Weights of a small image classifier.
Training: normuon at rate 0.03, 15600 steps, batches of 64, held-out accuracy 100%.
Rows from block 3 of a small image classifier, named by matrix and row number. Rows with one number within an expert belong to one neuron, the router's apart. Each number is 50 + 10 x the weight over its row's rms, rounded and kept within 0 to 99. All counts start at 0.
Before each expert's rows are labels from the 100 images, of 14976, where the router gives the expert most weight on average: "responds to" is what is common among them. Only what is clearly more common there than usual is listed. The data: rendered roads seen from a driver's seat, with toy cars, trees and houses. In brackets: how many of the 100, against the usual share in percent.
# router: router (model.blocks.3.mlp.router.weight, 32x192, trained with AdamW), inputs 0-63
# gate: expert gate (model.blocks.3.mlp.gate, 32x96x192), inputs 0-63
# up: expert up (model.blocks.3.mlp.up, 32x96x192), inputs 0-63
# down: expert down (model.blocks.3.mlp.down, 32x192x96, transposed), outputs 0-63

# expert 26
responds to: vehicles: two (96 vs 41.9)
router.26:45 49 48 49 54 47 50 58 29 51 50 36 45 61 51 55 68 48 65 44 37 64 52 38 54 33 61 38 57 70 61 55 42 60 42 33 46 46 50 54 51 33 34 47 49 37 63 50 58 47 60 72 60 36 61 43 52 48 67 36 56 38 40 39
gate.0:54 46 58 61 60 49 43 51 48 49 39 57 61 66 49 48 42 53 60 56 65 54 49 56 33 32 40 66 58 50 59 54 53 54 62 48 57 37 52 55 55 47 47 38 28 50 66 70 38 59 45 73 27 45 47 50 57 63 51 69 53 51 44 36
up.0:58 52 57 55 71 39 42 39 63 41 36 42 72 54 54 38 52 41 57 69 66 53 49 46 51 37 50 46 57 44 50 63 52 49 38 61 57 46 63 61 48 63 50 38 45 56 81 52 52 60 43 62 32 53 48 43 52 53 59 67 57 55 48 38
down.0:35 37 45 36 60 49 49 70 26 51 48 36 54 52 52 42 52 43 34 56 52 32 34 44 56 46 16 50 53 40 55 32 48 48 39 30 52 28 72 36 71 42 39 62 53 54 40 67 43 60 53 55 38 48 43 62 42 49 51 47 33 51 58 58
gate.1:45 34 54 55 48 39 40 57 52 71 64 55 70 79 41 41 67 53 50 47 59 52 61 57 44 49 51 49 46 30 48 40 51 61 61 46 40 47 53 61 47 49 35 40 62 59 53 57 54 28 36 47 48 38 44 58 48 44 46 50 48 47 50 59
up.1:60 73 45 46 48 43 55 64 50 48 55 42 51 52 45 58 60 45 44 53 55 37 51 50 61 49 41 42 63 64 39 52 46 41 49 42 48 71 53 50 46 49 55 45 49 56 53 47 42 65 53 69 42 53 69 59 44 70 48 43 33 60 53 40
down.1:50 51 45 42 38 54 38 69 52 48 51 60 61 37 53 56 59 38 47 52 43 54 42 47 41 73 34 50 49 59 42 56 46 40 40 47 52 42 52 53 65 68 62 17 40 46 44 53 70 42 47 65 35 75 35 58 47 52 80 44 66 49 57 53
gate.2:53 58 42 41 48 65 58 63 61 50 67 56 42 47 30 48 55 70 55 63 51 70 59 51 60 49 46 51 45 37 68 41 52 47 58 57 50 60 56 67 34 53 54 53 53 35 39 47 47 65 59 57 44 35 67 47 55 44 37 46 43 54 42 51
up.2:44 49 47 59 34 54 47 48 39 50 19 46 63 65 42 51 62 65 60 65 73 56 42 54 42 34 46 39 63 49 56 46 44 44 52 45 30 43 60 46 62 40 53 49 50 57 44 36 43 39 52 53 53 35 51 53 29 48 40 50 48 53 50 58
down.2:35 60 52 46 54 43 64 53 63 42 60 76 56 49 60 67 46 43 51 49 38 50 62 39 42 72 41 45 50 56 49 36 55 44 46 63 54 40 52 41 62 47 50 30 62 58 57 87 51 29 58 43 47 42 48 52 43 39 48 54 41 57 48 51
gate.3:40 61 40 40 60 32 42 59 44 68 67 57 41 69 44 45 49 52 51 31 58 40 40 41 40 58 45 48 50 54 51 34 39 68 66 38 34 56 47 37 33 45 65 49 53 57 38 48 56 51 65 70 49 39 46 44 59 42 49 52 42 19 47 65
up.3:43 40 41 34 52 43 60 67 60 62 61 41 51 64 47 47 46 49 51 38 51 53 47 40 58 44 50 45 38 63 49 53 38 81 41 37 47 55 44 48 25 42 55 57 59 56 56 61 42 59 55 55 41 52 44 50 64 36 63 34 53 49 56 57
down.3:46 48 56 54 48 40 65 35 45 38 44 56 69 47 62 63 57 63 57 37 42 41 41 33 69 38 50 51 47 36 67 57 54 44 65 43 45 40 71 51 51 52 27 54 52 48 41 51 46 37 47 53 32 45 43 52 72 48 63 49 47 63 70 53
gate.4:50 51 38 61 49 47 52 65 54 60 55 52 52 73 66 24 42 51 47 41 55 52 65 42 34 38 57 59 49 67 52 71 45 47 71 32 39 51 53 55 40 45 41 61 52 49 64 44 49 52 51 34 83 47 50 38 67 45 43 41 65 42 44 46
up.4:52 47 32 59 41 34 43 73 52 56 58 41 28 63 49 45 34 54 53 45 54 58 57 47 26 56 56 64 62 62 50 64 44 42 69 35 48 52 67 49 46 32 56 63 56 53 49 45 34 51 62 35 56 44 65 39 58 38 48 50 69 54 45 57
down.4:63 57 51 52 58 42 59 45 48 56 46 57 59 41 49 39 53 63 50 42 66 39 42 43 53 65 62 49 35 53 51 59 44 68 30 53 56 51 49 56 52 38 29 31 40 61 51 48 42 39 56 41 45 62 63 50 55 39 46 55 49 29 59 40
gate.5:58 54 65 60 52 56 63 56 53 39 56 51 39 33 52 43 62 57 54 60 46 27 70 52 47 53 62 38 37 32 58 57 44 40 32 66 47 40 48 44 65 50 58 41 41 52 68 54 43 52 71 52 47 41 49 50 44 49 46 42 44 69 48 58
up.5:42 69 44 54 52 48 41 48 60 60 34 55 42 54 36 39 46 39 63 45 55 43 53 29 43 38 53 38 57 55 54 45 46 55 55 54 48 50 44 41 61 43 62 60 48 38 59 51 78 53 48 52 49 58 65 56 49 61 46 73 32 61 48 38
down.5:51 49 53 32 53 58 47 60 69 49 55 46 40 31 42 63 40 72 42 58 64 46 62 53 38 34 57 62 51 62 48 51 57 52 32 41 50 67 53 50 35 44 49 43 56 41 50 28 49 38 64 46 49 64 45 47 46 64 44 52 57 50 52 61
gate.6:47 53 40 52 50 57 61 67 56 47 46 55 55 55 36 55 52 71 52 73 70 50 49 47 46 46 56 55 18 39 41 48 75 50 43 45 51 47 54 31 55 63 74 37 46 40 62 48 32 46 51 28 52 59 41 43 52 49 54 59 62 52 57 51
up.6:50 60 50 57 30 67 41 50 40 57 54 56 52 43 54 61 24 54 57 54 42 67 39 32 44 33 47 32 67 41 71 41 33 36 55 51 35 58 44 49 48 65 42 47 44 57 68 45 29 41 44 37 56 51 66 37 38 49 64 30 61 59 50 60
down.6:51 47 60 33 49 58 38 59 54 70 64 54 75 52 63 50 56 50 63 51 58 53 40 66 38 50 69 63 43 49 56 64 48 60 64 49 47 53 61 54 44 57 51 55 52 56 52 60 43 64 45 30 57 65 46 68 48 42 26 34 41 58 33 43
gate.7:44 61 58 47 48 42 47 44 63 28 55 64 54 66 45 41 42 46 47 64 36 80 58 45 44 52 49 67 41 53 48 29 60 56 61 41 55 49 53 65 48 54 44 56 44 65 62 53 56 47 46 56 57 56 48 62 46 47 38 37 71 44 58 50
up.7:63 33 38 66 51 57 42 53 60 77 61 49 59 31 36 46 56 56 52 51 62 43 46 41 77 42 48 38 64 37 58 63 47 41 35 55 45 58 55 48 65 72 52 53 57 25 48 42 42 56 48 44 62 47 44 44 47 61 53 52 39 44 47 46
down.7:50 57 67 30 56 28 57 68 43 80 45 64 46 48 57 65 28 55 41 42 56 54 55 57 36 50 49 53 71 55 36 57 26 33 51 60 44 49 49 46 60 42 41 33 42 69 50 74 48 56 46 32 49 40 57 57 60 45 58 53 54 35 56 67

# expert 7
responds to: dashed white line (64 vs 25.6); vehicles: zero (30 vs 12.5)
router.7:53 63 37 56 48 51 61 54 60 63 58 61 36 49 56 37 59 46 32 47 67 51 37 48 39 60 60 38 82 47 66 60 38 59 60 46 52 51 68 56 53 59 46 36 36 29 43 52 37 47 40 64 40 52 47 51 56 40 61 45 47 59 53 44
gate.0:52 50 39 48 27 53 40 46 53 51 50 54 72 59 34 55 57 44 58 56 48 37 66 63 62 65 55 61 42 31 33 59 71 64 71 53 49 58 55 39 38 40 60 62 58 64 64 58 39 67 43 29 49 52 70 57 52 43 40 30 46 49 47 54
up.0:49 53 68 43 59 51 53 53 41 44 45 55 36 56 65 56 54 58 50 41 49 57 39 39 51 38 49 52 63 72 58 41 48 32 30 46 59 46 44 35 44 54 28 19 53 48 42 47 47 54 48 42 60 48 45 59 59 62 71 49 48 46 45 40
down.0:51 55 50 35 51 41 53 61 54 45 40 57 72 38 67 41 56 50 34 40 50 36 53 53 51 36 42 45 51 58 53 62 45 63 44 51 29 71 47 56 47 61 54 46 40 38 59 42 63 54 53 53 57 48 53 45 44 66 58 47 37 60 45 66
gate.1:51 55 53 51 64 63 48 56 47 33 55 42 68 56 63 47 63 42 54 44 51 53 55 50 31 58 76 45 53 55 56 70 58 59 59 52 45 44 49 46 47 54 59 40 50 60 54 48 51 61 59 26 44 50 43 52 79 49 69 50 66 62 50 57
up.1:53 56 49 63 57 70 53 56 56 32 53 44 71 57 51 40 50 50 58 53 52 60 53 56 28 53 73 40 53 55 52 69 64 55 51 50 38 45 51 53 50 44 71 41 47 55 54 52 59 52 62 25 50 47 47 53 70 50 66 46 65 65 57 65
down.1:52 53 61 52 66 45 33 46 61 56 59 74 44 50 51 56 43 46 59 53 64 50 57 47 49 51 57 61 41 47 53 63 46 49 39 51 65 46 47 58 55 49 58 49 47 38 49 42 54 38 33 51 47 55 44 47 71 64 31 45 44 50 50 54
gate.2:46 47 69 51 46 50 47 55 54 66 35 55 48 65 60 54 44 54 68 56 46 53 42 52 53 46 48 53 60 80 41 58 66 68 31 68 60 49 47 48 56 41 68 52 37 29 33 42 54 42 28 53 59 69 47 51 60 65 51 58 43 51 35 62
up.2:50 43 38 34 57 66 48 52 48 37 47 38 44 48 38 50 41 42 46 44 41 52 63 54 43 48 50 52 43 25 52 43 47 42 61 50 46 59 46 46 46 53 39 56 68 64 67 58 54 69 63 39 42 38 54 59 54 38 33 51 60 57 54 46
down.2:39 49 48 60 61 52 45 47 48 55 50 53 82 58 44 46 54 43 55 56 57 64 43 42 56 50 49 65 37 43 51 52 55 41 66 50 63 47 61 73 52 57 52 52 53 46 65 37 62 56 54 53 39 40 47 46 41 53 47 40 58 46 47 52
gate.3:51 39 57 43 51 40 53 48 45 42 37 61 62 69 78 55 48 46 56 63 50 86 61 48 48 64 61 32 62 42 47 46 45 39 49 44 47 52 48 55 39 43 32 53 64 28 49 45 45 33 78 55 54 44 49 51 43 33 38 53 61 37 44 55
up.3:53 41 42 50 60 45 39 60 38 43 48 51 53 75 76 47 56 43 57 55 47 66 37 45 25 80 57 38 50 55 40 46 43 43 46 59 53 44 39 57 64 52 46 41 56 44 54 54 35 30 63 45 54 41 41 61 52 37 48 64 49 62 48 59
down.3:31 51 41 35 68 58 39 53 34 55 53 45 48 45 38 52 41 61 51 41 74 41 42 61 35 50 57 54 60 44 41 52 53 49 47 38 40 56 51 57 52 47 43 56 61 55 49 55 48 49 61 55 34 61 60 45 63 58 34 45 46 42 41 77
gate.4:55 46 44 69 47 67 42 68 42 61 46 37 45 56 47 47 57 64 54 57 60 22 56 56 45 51 60 37 59 51 59 52 54 59 58 37 45 60 39 53 45 39 45 62 56 65 38 48 41 45 55 56 69 40 48 52 38 57 47 48 47 59 56 54
up.4:59 66 50 49 57 59 54 81 57 44 48 52 62 51 63 42 55 31 54 38 48 48 60 53 33 63 46 55 55 78 62 40 39 65 63 30 53 30 46 51 39 41 66 64 40 58 64 60 43 58 44 69 66 48 54 65 44 43 50 48 36 59 38 47
down.4:35 51 60 47 58 47 56 52 53 52 35 56 30 42 33 51 70 41 55 38 61 60 59 38 55 49 45 61 40 52 51 46 67 34 39 53 61 74 35 57 31 64 41 42 59 54 36 66 55 46 38 54 52 64 37 52 59 53 46 43 48 55 63 54
gate.5:56 46 78 53 38 70 57 45 55 63 53 54 39 62 55 48 57 58 30 51 68 52 34 58 48 38 63 74 67 64 50 43 49 49 42 56 42 46 55 55 27 51 20 53 38 45 46 38 35 54 44 49 54 64 54 64 54 40 50 56 62 35 55 43
up.5:54 40 68 60 39 57 60 50 56 71 52 49 38 66 46 54 57 61 32 46 67 69 43 57 44 45 54 73 52 65 41 63 53 58 34 54 44 61 44 47 32 43 33 48 42 44 39 42 33 48 31 42 53 66 45 51 54 53 53 52 59 36 59 52
down.5:55 63 44 36 70 59 57 35 45 28 45 48 39 43 50 37 47 56 48 45 49 56 45 53 43 41 45 47 61 48 49 39 53 77 62 58 70 73 49 44 50 46 28 59 43 46 46 57 46 48 57 40 68 51 51 55 52 37 70 52 50 43 54 40
gate.6:58 59 63 52 66 47 68 77 60 57 45 57 39 41 36 45 13 59 49 36 44 34 31 33 68 48 53 48 50 56 62 37 44 68 55 70 53 55 57 42 51 46 34 54 58 56 56 62 42 68 52 57 61 32 56 58 53 52 47 56 50 53 58 37
up.6:45 51 48 48 30 57 41 32 43 33 58 45 55 47 67 49 81 37 54 62 55 69 64 61 30 49 45 64 44 47 35 76 61 29 55 30 53 56 31 48 46 49 63 68 43 49 46 46 65 32 45 39 45 68 46 46 52 48 50 46 53 38 44 66
down.6:57 37 30 49 27 41 38 51 42 50 61 67 47 56 57 71 37 37 60 50 54 33 58 52 57 68 59 56 52 24 45 52 58 40 65 49 69 56 36 44 43 39 77 50 51 68 57 54 67 53 42 36 53 57 42 48 57 49 54 52 49 55 57 53
gate.7:58 45 39 60 42 37 41 49 39 69 63 39 58 53 32 53 66 58 56 42 28 48 54 41 41 53 51 56 47 73 53 40 55 66 60 39 30 65 49 60 64 33 55 41 48 59 29 37 50 48 49 66 53 60 39 69 52 53 57 47 62 59 42 49
up.7:43 44 43 51 34 33 43 49 48 61 75 36 57 63 36 63 53 51 49 47 39 56 59 37 58 54 55 48 44 58 36 58 38 48 57 26 38 50 51 57 44 33 54 69 60 52 38 58 51 61 50 57 50 66 46 67 48 57 70 44 62 59 47 44
down.7:55 51 52 34 52 55 41 50 40 66 45 54 41 45 33 37 58 56 28 53 43 48 60 55 59 47 49 50 60 38 61 44 34 54 62 57 53 63 60 44 70 59 45 52 47 54 63 40 50 58 48 47 50 49 58 65 46 49 42 63 53 42 55 64

# expert 1
responds to: vehicles: zero (84 vs 12.5)
router.1:58 55 65 52 55 61 60 43 45 40 57 66 48 62 56 56 51 56 48 60 37 62 37 43 37 30 39 51 58 69 68 48 40 52 41 32 56 57 42 29 45 44 33 51 33 48 57 49 42 37 36 41 51 52 43 59 47 48 57 58 56 52 44 60
gate.0:45 57 56 49 62 38 62 39 38 48 55 46 61 68 53 70 56 50 41 50 44 65 47 47 55 46 50 44 46 45 58 33 54 59 31 52 55 40 49 42 54 60 38 66 56 44 47 51 51 25 42 34 49 61 45 66 51 50 51 63 55 40 61 54
up.0:47 73 58 39 56 52 59 48 60 43 64 54 67 56 50 47 62 43 57 70 45 58 42 52 59 42 50 40 55 49 61 41 50 55 37 70 47 46 46 50 42 59 37 69 48 56 37 60 58 46 25 62 34 60 45 38 40 49 48 57 52 54 46 48
down.0:43 53 61 46 65 38 53 43 43 49 35 49 25 42 49 55 47 54 62 31 46 50 43 32 50 37 39 45 42 67 48 43 49 68 39 48 50 55 47 40 54 38 46 55 50 53 57 62 46 47 45 56 50 47 54 40 53 53 61 55 50 49 35 51
gate.1:45 76 55 33 55 69 46 48 53 47 56 54 67 47 46 53 60 32 59 55 37 49 56 52 50 34 47 43 46 54 43 55 40 35 66 40 54 50 51 49 42 52 52 64 34 29 49 49 42 63 60 41 51 56 63 43 60 48 54 59 48 30 40 42
up.1:48 51 69 60 65 32 62 47 55 46 28 60 46 49 33 49 61 59 69 46 52 50 44 49 31 62 45 49 45 50 46 74 53 39 17 43 40 37 40 47 56 52 54 43 58 64 59 51 63 28 44 49 49 44 57 55 50 50 40 34 60 68 45 66
down.1:42 57 44 50 50 32 56 46 46 61 57 57 48 53 45 46 47 46 60 64 54 50 67 37 54 59 51 47 72 50 46 37 40 49 55 59 41 57 58 58 51 64 50 46 51 45 35 53 60 55 65 49 48 63 60 56 49 64 47 49 60 38 38 37
gate.2:46 34 55 59 50 48 54 46 68 62 51 61 41 27 49 66 47 76 52 51 56 47 38 76 55 62 62 57 49 42 42 29 53 48 56 34 49 51 37 29 39 45 53 74 55 44 30 56 59 38 47 56 38 59 53 43 53 47 39 29 47 33 30 34
up.2:63 32 51 55 56 55 49 53 45 37 47 46 46 44 63 54 55 23 39 43 66 52 60 33 43 51 42 44 63 70 71 50 63 62 45 42 42 55 60 62 59 42 45 53 50 42 68 56 66 74 43 48 43 40 29 61 41 37 47 81 58 55 71 55
down.2:48 59 47 49 47 39 39 44 55 46 41 54 54 69 55 48 20 59 51 41 56 42 45 48 68 58 63 56 62 43 52 45 38 32 53 60 50 55 51 52 63 51 48 37 56 35 43 73 39 37 43 47 56 48 65 56 32 64 48 30 43 48 46 45
gate.3:55 33 65 40 53 51 57 63 30 47 54 48 49 68 39 54 30 45 48 43 44 59 50 48 41 45 31 57 44 50 35 35 67 42 59 48 65 47 38 56 53 48 44 60 58 28 53 53 59 44 57 25 59 45 44 62 21 20 45 41 49 46 49 57
up.3:49 59 28 54 55 50 55 40 72 51 45 57 46 39 52 50 56 52 45 48 59 34 55 46 54 53 65 42 53 47 61 66 43 55 43 46 38 49 60 52 51 47 58 46 43 78 35 59 40 61 48 79 49 50 60 37 72 69 67 56 58 45 43 46
down.3:31 40 39 43 43 37 57 34 33 51 54 52 53 50 56 55 47 52 55 37 52 71 60 50 52 47 65 36 43 40 38 69 45 53 50 47 51 31 44 41 62 28 60 69 45 56 73 52 57 41 48 47 46 70 36 43 41 49 49 50 44 38 49 49
gate.4:38 49 55 60 32 60 31 58 53 51 52 44 46 55 64 52 57 53 23 43 38 36 40 46 69 50 52 37 36 51 66 34 42 45 66 65 43 65 59 49 61 43 46 64 58 44 50 51 53 55 36 43 57 49 39 44 42 48 66 55 32 49 43 43
up.4:31 33 57 48 37 57 53 47 51 55 42 40 45 44 70 48 36 48 56 54 37 40 28 59 60 51 50 20 39 40 50 32 49 38 54 42 49 54 49 43 56 35 41 43 62 38 62 55 54 47 25 66 56 67 49 48 38 45 68 38 28 61 34 52
down.4:51 55 57 58 71 44 59 53 62 32 49 51 55 43 51 26 45 40 71 47 51 37 49 49 47 46 56 51 59 72 57 75 65 52 32 63 65 27 61 67 50 61 51 47 46 47 44 42 39 55 57 54 38 59 41 53 66 53 39 54 39 63 67 48
gate.5:64 54 59 48 43 62 54 50 43 56 46 67 49 44 50 39 39 64 62 60 59 62 36 57 52 52 34 35 56 52 48 54 62 58 66 68 43 50 56 59 45 56 56 47 43 41 48 45 56 65 29 58 47 59 51 46 46 58 40 48 42 52 36 45
up.5:64 48 57 37 50 60 54 46 44 49 56 70 47 37 44 41 45 58 67 59 52 67 35 57 53 45 39 36 55 59 54 46 63 52 76 62 37 45 49 62 44 46 52 49 46 47 49 40 58 65 40 60 46 63 51 56 37 56 48 39 29 54 38 44
down.5:38 37 63 62 40 54 36 48 49 49 45 56 44 71 32 47 40 62 78 56 36 35 52 54 47 57 54 69 58 55 53 38 48 51 54 52 52 31 46 64 55 51 48 55 40 54 50 53 58 55 63 43 52 59 65 36 44 54 42 57 47 42 42 57
gate.6:51 47 42 47 59 36 54 53 55 45 69 49 41 30 38 54 53 44 33 56 61 32 67 55 58 49 41 49 51 48 35 61 36 55 51 51 40 50 53 53 50 45 63 49 61 47 65 59 51 55 67 52 39 28 62 62 50 48 80 61 38 47 43 45
up.6:45 69 63 57 54 59 65 56 37 41 58 48 57 57 49 39 52 49 61 60 46 72 38 49 42 41 60 65 45 46 66 66 46 65 42 48 60 46 36 57 56 61 52 58 51 41 66 50 43 53 28 33 47 57 46 36 55 44 45 37 61 51 55 57
down.6:53 63 57 30 26 48 56 57 53 56 48 59 36 42 52 45 48 55 22 44 49 54 71 42 67 50 40 60 36 42 55 39 56 33 60 56 81 71 48 46 40 36 42 65 59 59 49 58 62 52 47 69 38 65 34 52 63 57 59 57 51 58 42 63
gate.7:54 47 67 55 63 56 53 39 33 36 47 62 54 29 67 52 42 43 59 63 60 54 56 44 48 43 45 58 36 54 45 63 44 42 68 52 45 58 58 52 50 55 48 44 45 46 54 51 65 35 52 55 36 43 43 66 57 20 48 55 49 39 59 63
up.7:60 42 53 43 62 59 59 37 36 39 46 62 33 25 56 57 62 53 47 58 66 48 51 50 47 47 55 74 38 61 52 53 44 58 65 46 54 54 45 54 60 63 57 42 38 45 52 45 68 32 45 49 27 48 42 66 62 20 42 53 56 44 50 52
down.7:51 52 51 42 41 30 42 74 48 54 47 56 39 69 37 69 46 60 45 48 61 55 43 48 56 64 37 49 47 59 52 46 55 35 49 64 60 55 56 45 60 50 58 26 50 48 58 56 58 58 39 35 48 45 55 45 34 49 49 56 53 55 39 64

# expert 0
responds to: dashed white line (76 vs 25.6)
router.0:31 45 45 47 54 54 47 61 52 42 31 60 53 51 70 68 45 49 51 48 55 44 53 36 66 58 59 59 40 56 52 41 37 35 40 61 29 56 40 29 57 68 64 38 47 60 49 67 53 64 58 49 52 37 59 60 55 43 45 51 39 60 54 51
gate.0:44 62 61 45 47 52 39 60 51 36 53 36 46 59 63 53 48 49 63 71 51 43 27 63 52 49 47 36 38 71 53 46 37 44 50 35 65 62 47 56 40 48 56 60 49 35 58 31 50 66 35 51 46 54 48 70 42 40 63 77 55 25 56 44
up.0:63 77 48 54 55 41 45 57 58 48 44 52 48 70 52 41 45 31 56 37 56 63 32 56 48 45 31 55 57 61 26 61 45 51 56 41 73 52 51 71 38 52 38 52 70 42 50 28 39 66 54 51 50 35 49 44 43 41 70 64 77 37 37 38
down.0:57 51 66 48 67 40 37 40 70 50 60 53 49 48 57 46 49 40 40 51 48 64 40 38 53 44 51 54 64 40 68 48 49 50 66 54 62 59 78 55 53 51 66 52 59 39 62 60 38 33 65 55 27 49 61 32 42 53 42 48 54 30 34 70
gate.1:46 38 47 53 37 50 63 50 78 39 45 41 47 48 48 63 38 44 42 41 68 69 41 39 57 50 36 65 69 67 50 25 66 32 56 51 34 38 43 48 60 46 43 44 68 51 45 47 57 47 52 57 39 36 56 56 39 60 56 59 34 57 50 65
up.1:67 51 68 56 44 57 76 37 38 48 63 53 58 63 46 56 51 47 53 49 46 53 38 51 28 49 36 44 46 38 64 67 40 49 32 51 39 68 42 48 48 50 45 49 45 57 37 32 47 47 52 52 49 48 65 42 39 50 63 51 47 51 47 54
down.1:53 64 45 47 45 66 46 52 61 52 53 45 42 51 59 38 67 57 50 50 61 44 43 35 57 45 37 56 57 63 57 55 63 56 48 45 51 40 37 45 61 32 53 38 45 46 51 62 59 53 46 35 42 51 48 52 56 61 34 60 55 41 70 45
gate.2:47 46 66 38 49 55 37 42 49 48 38 53 41 46 56 57 50 56 52 49 45 21 53 50 55 42 65 34 43 62 42 37 48 35 29 55 37 69 37 47 54 54 55 56 32 41 46 48 42 56 45 44 34 56 33 62 48 48 36 62 69 37 47 57
up.2:50 49 35 51 53 45 55 60 47 54 72 51 52 54 43 48 52 39 48 50 48 80 56 48 51 55 41 59 47 47 47 54 59 71 63 48 66 36 57 58 45 43 46 50 72 46 57 51 50 51 51 57 67 45 69 41 41 54 61 53 29 62 55 50
down.2:51 52 57 41 57 43 32 57 64 53 51 52 49 41 35 56 69 41 48 49 48 45 58 51 53 62 58 35 45 41 63 41 53 47 29 49 60 54 48 47 59 33 57 55 52 43 77 36 56 36 23 46 35 44 47 53 41 35 43 47 53 47 54 32
gate.3:41 55 47 43 24 35 48 28 69 50 52 70 54 49 57 54 40 48 50 57 48 62 48 53 56 57 61 65 49 42 42 61 43 56 62 55 66 55 50 52 72 64 59 48 42 62 64 71 36 51 62 45 53 48 49 62 58 28 62 51 24 39 44 37
up.3:46 44 49 58 67 47 44 61 41 49 52 36 38 37 47 59 73 44 50 50 42 51 75 54 29 41 65 37 47 50 45 45 47 20 32 46 54 44 53 58 55 44 56 51 62 59 51 65 69 38 57 42 50 59 41 53 64 69 38 59 47 40 53 56
down.3:34 63 50 46 34 61 45 35 54 42 45 63 38 54 30 55 33 32 45 58 54 48 59 63 60 56 52 34 55 64 44 44 52 57 59 41 63 64 55 61 48 75 53 49 64 35 48 57 53 59 47 46 52 44 49 62 49 43 38 43 57 59 62 50
gate.4:68 34 69 45 37 49 46 37 39 58 41 50 42 54 58 41 45 37 37 49 43 52 38 38 47 59 37 35 45 55 60 68 59 42 55 58 51 47 64 60 79 51 52 38 58 43 47 52 59 70 19 45 42 54 59 41 33 51 60 39 81 54 49 58
up.4:53 50 51 54 59 51 49 36 54 45 59 38 50 43 48 33 48 51 55 59 62 44 38 47 43 55 34 46 62 61 45 37 37 44 21 38 53 49 51 76 46 50 55 44 61 51 23 48 58 61 61 74 75 60 65 51 37 59 54 49 39 41 48 67
down.4:42 44 34 49 59 58 66 52 43 42 68 76 37 33 49 37 49 58 50 68 58 42 62 46 54 70 38 41 43 56 60 49 77 72 48 54 66 43 55 47 48 44 53 70 52 68 54 60 42 47 48 35 62 52 68 59 53 38 50 54 52 44 74 50
gate.5:39 41 50 51 49 44 39 41 59 72 57 24 44 57 71 34 68 51 42 48 52 58 40 35 56 51 45 32 54 43 46 46 40 46 54 54 56 40 49 60 41 62 32 47 58 49 50 47 44 43 61 55 40 27 63 59 48 39 50 50 60 42 49 40
up.5:52 63 51 46 47 42 55 46 36 46 52 75 42 28 44 50 61 48 51 52 42 50 47 51 63 43 44 52 53 61 52 55 43 56 64 64 57 66 55 41 54 64 65 43 43 50 34 59 42 65 46 66 54 59 35 49 59 60 52 53 49 33 51 54
down.5:45 59 43 60 46 45 55 54 58 62 38 43 32 51 61 39 49 45 72 44 55 62 47 35 42 45 58 53 52 48 62 55 50 55 51 42 35 57 34 29 53 50 56 50 41 49 51 29 59 30 48 50 41 55 41 34 49 53 48 47 56 56 68 44
gate.6:35 47 44 42 48 45 51 54 43 54 41 55 41 56 58 40 55 54 41 49 64 42 45 55 40 40 61 44 26 77 47 49 64 57 61 42 59 43 52 51 50 32 36 35 49 41 43 57 51 66 42 55 48 43 59 51 58 46 49 57 53 41 46 35
up.6:49 51 58 50 48 46 59 44 56 34 47 55 37 48 58 50 51 45 59 59 48 59 55 55 58 46 60 67 45 40 52 50 43 54 52 57 43 47 53 47 47 52 30 37 37 59 46 49 47 50 59 38 46 44 57 47 49 35 40 66 61 47 51 40
down.6:51 55 43 50 45 69 43 49 52 44 44 31 64 28 44 53 67 54 48 53 47 54 56 44 45 50 67 64 25 38 55 43 65 53 53 65 37 50 42 62 55 56 61 65 49 58 50 56 29 58 53 55 54 54 66 48 39 59 49 44 43 57 70 44
gate.7:45 49 42 48 53 59 34 49 52 53 35 57 55 45 47 55 57 52 46 40 48 26 58 57 70 46 59 44 49 35 63 52 51 45 51 54 44 56 54 53 51 44 61 41 46 63 57 49 40 56 46 68 32 54 68 38 62 56 48 47 67 60 61 53
up.7:56 55 49 56 36 55 56 59 45 53 67 44 55 66 38 43 30 63 50 40 55 64 40 45 37 60 41 52 51 50 36 66 52 60 40 54 54 38 49 56 60 40 38 72 51 57 55 46 39 60 54 45 65 51 34 65 40 57 70 53 44 50 50 60
down.7:53 54 32 57 35 40 50 43 61 42 53 41 45 49 73 56 51 35 50 51 78 55 50 65 58 50 54 47 48 53 61 64 32 53 64 44 59 52 56 45 50 45 63 41 53 72 57 42 64 31 43 46 27 54 30 51 37 48 54 59 74 70 51 45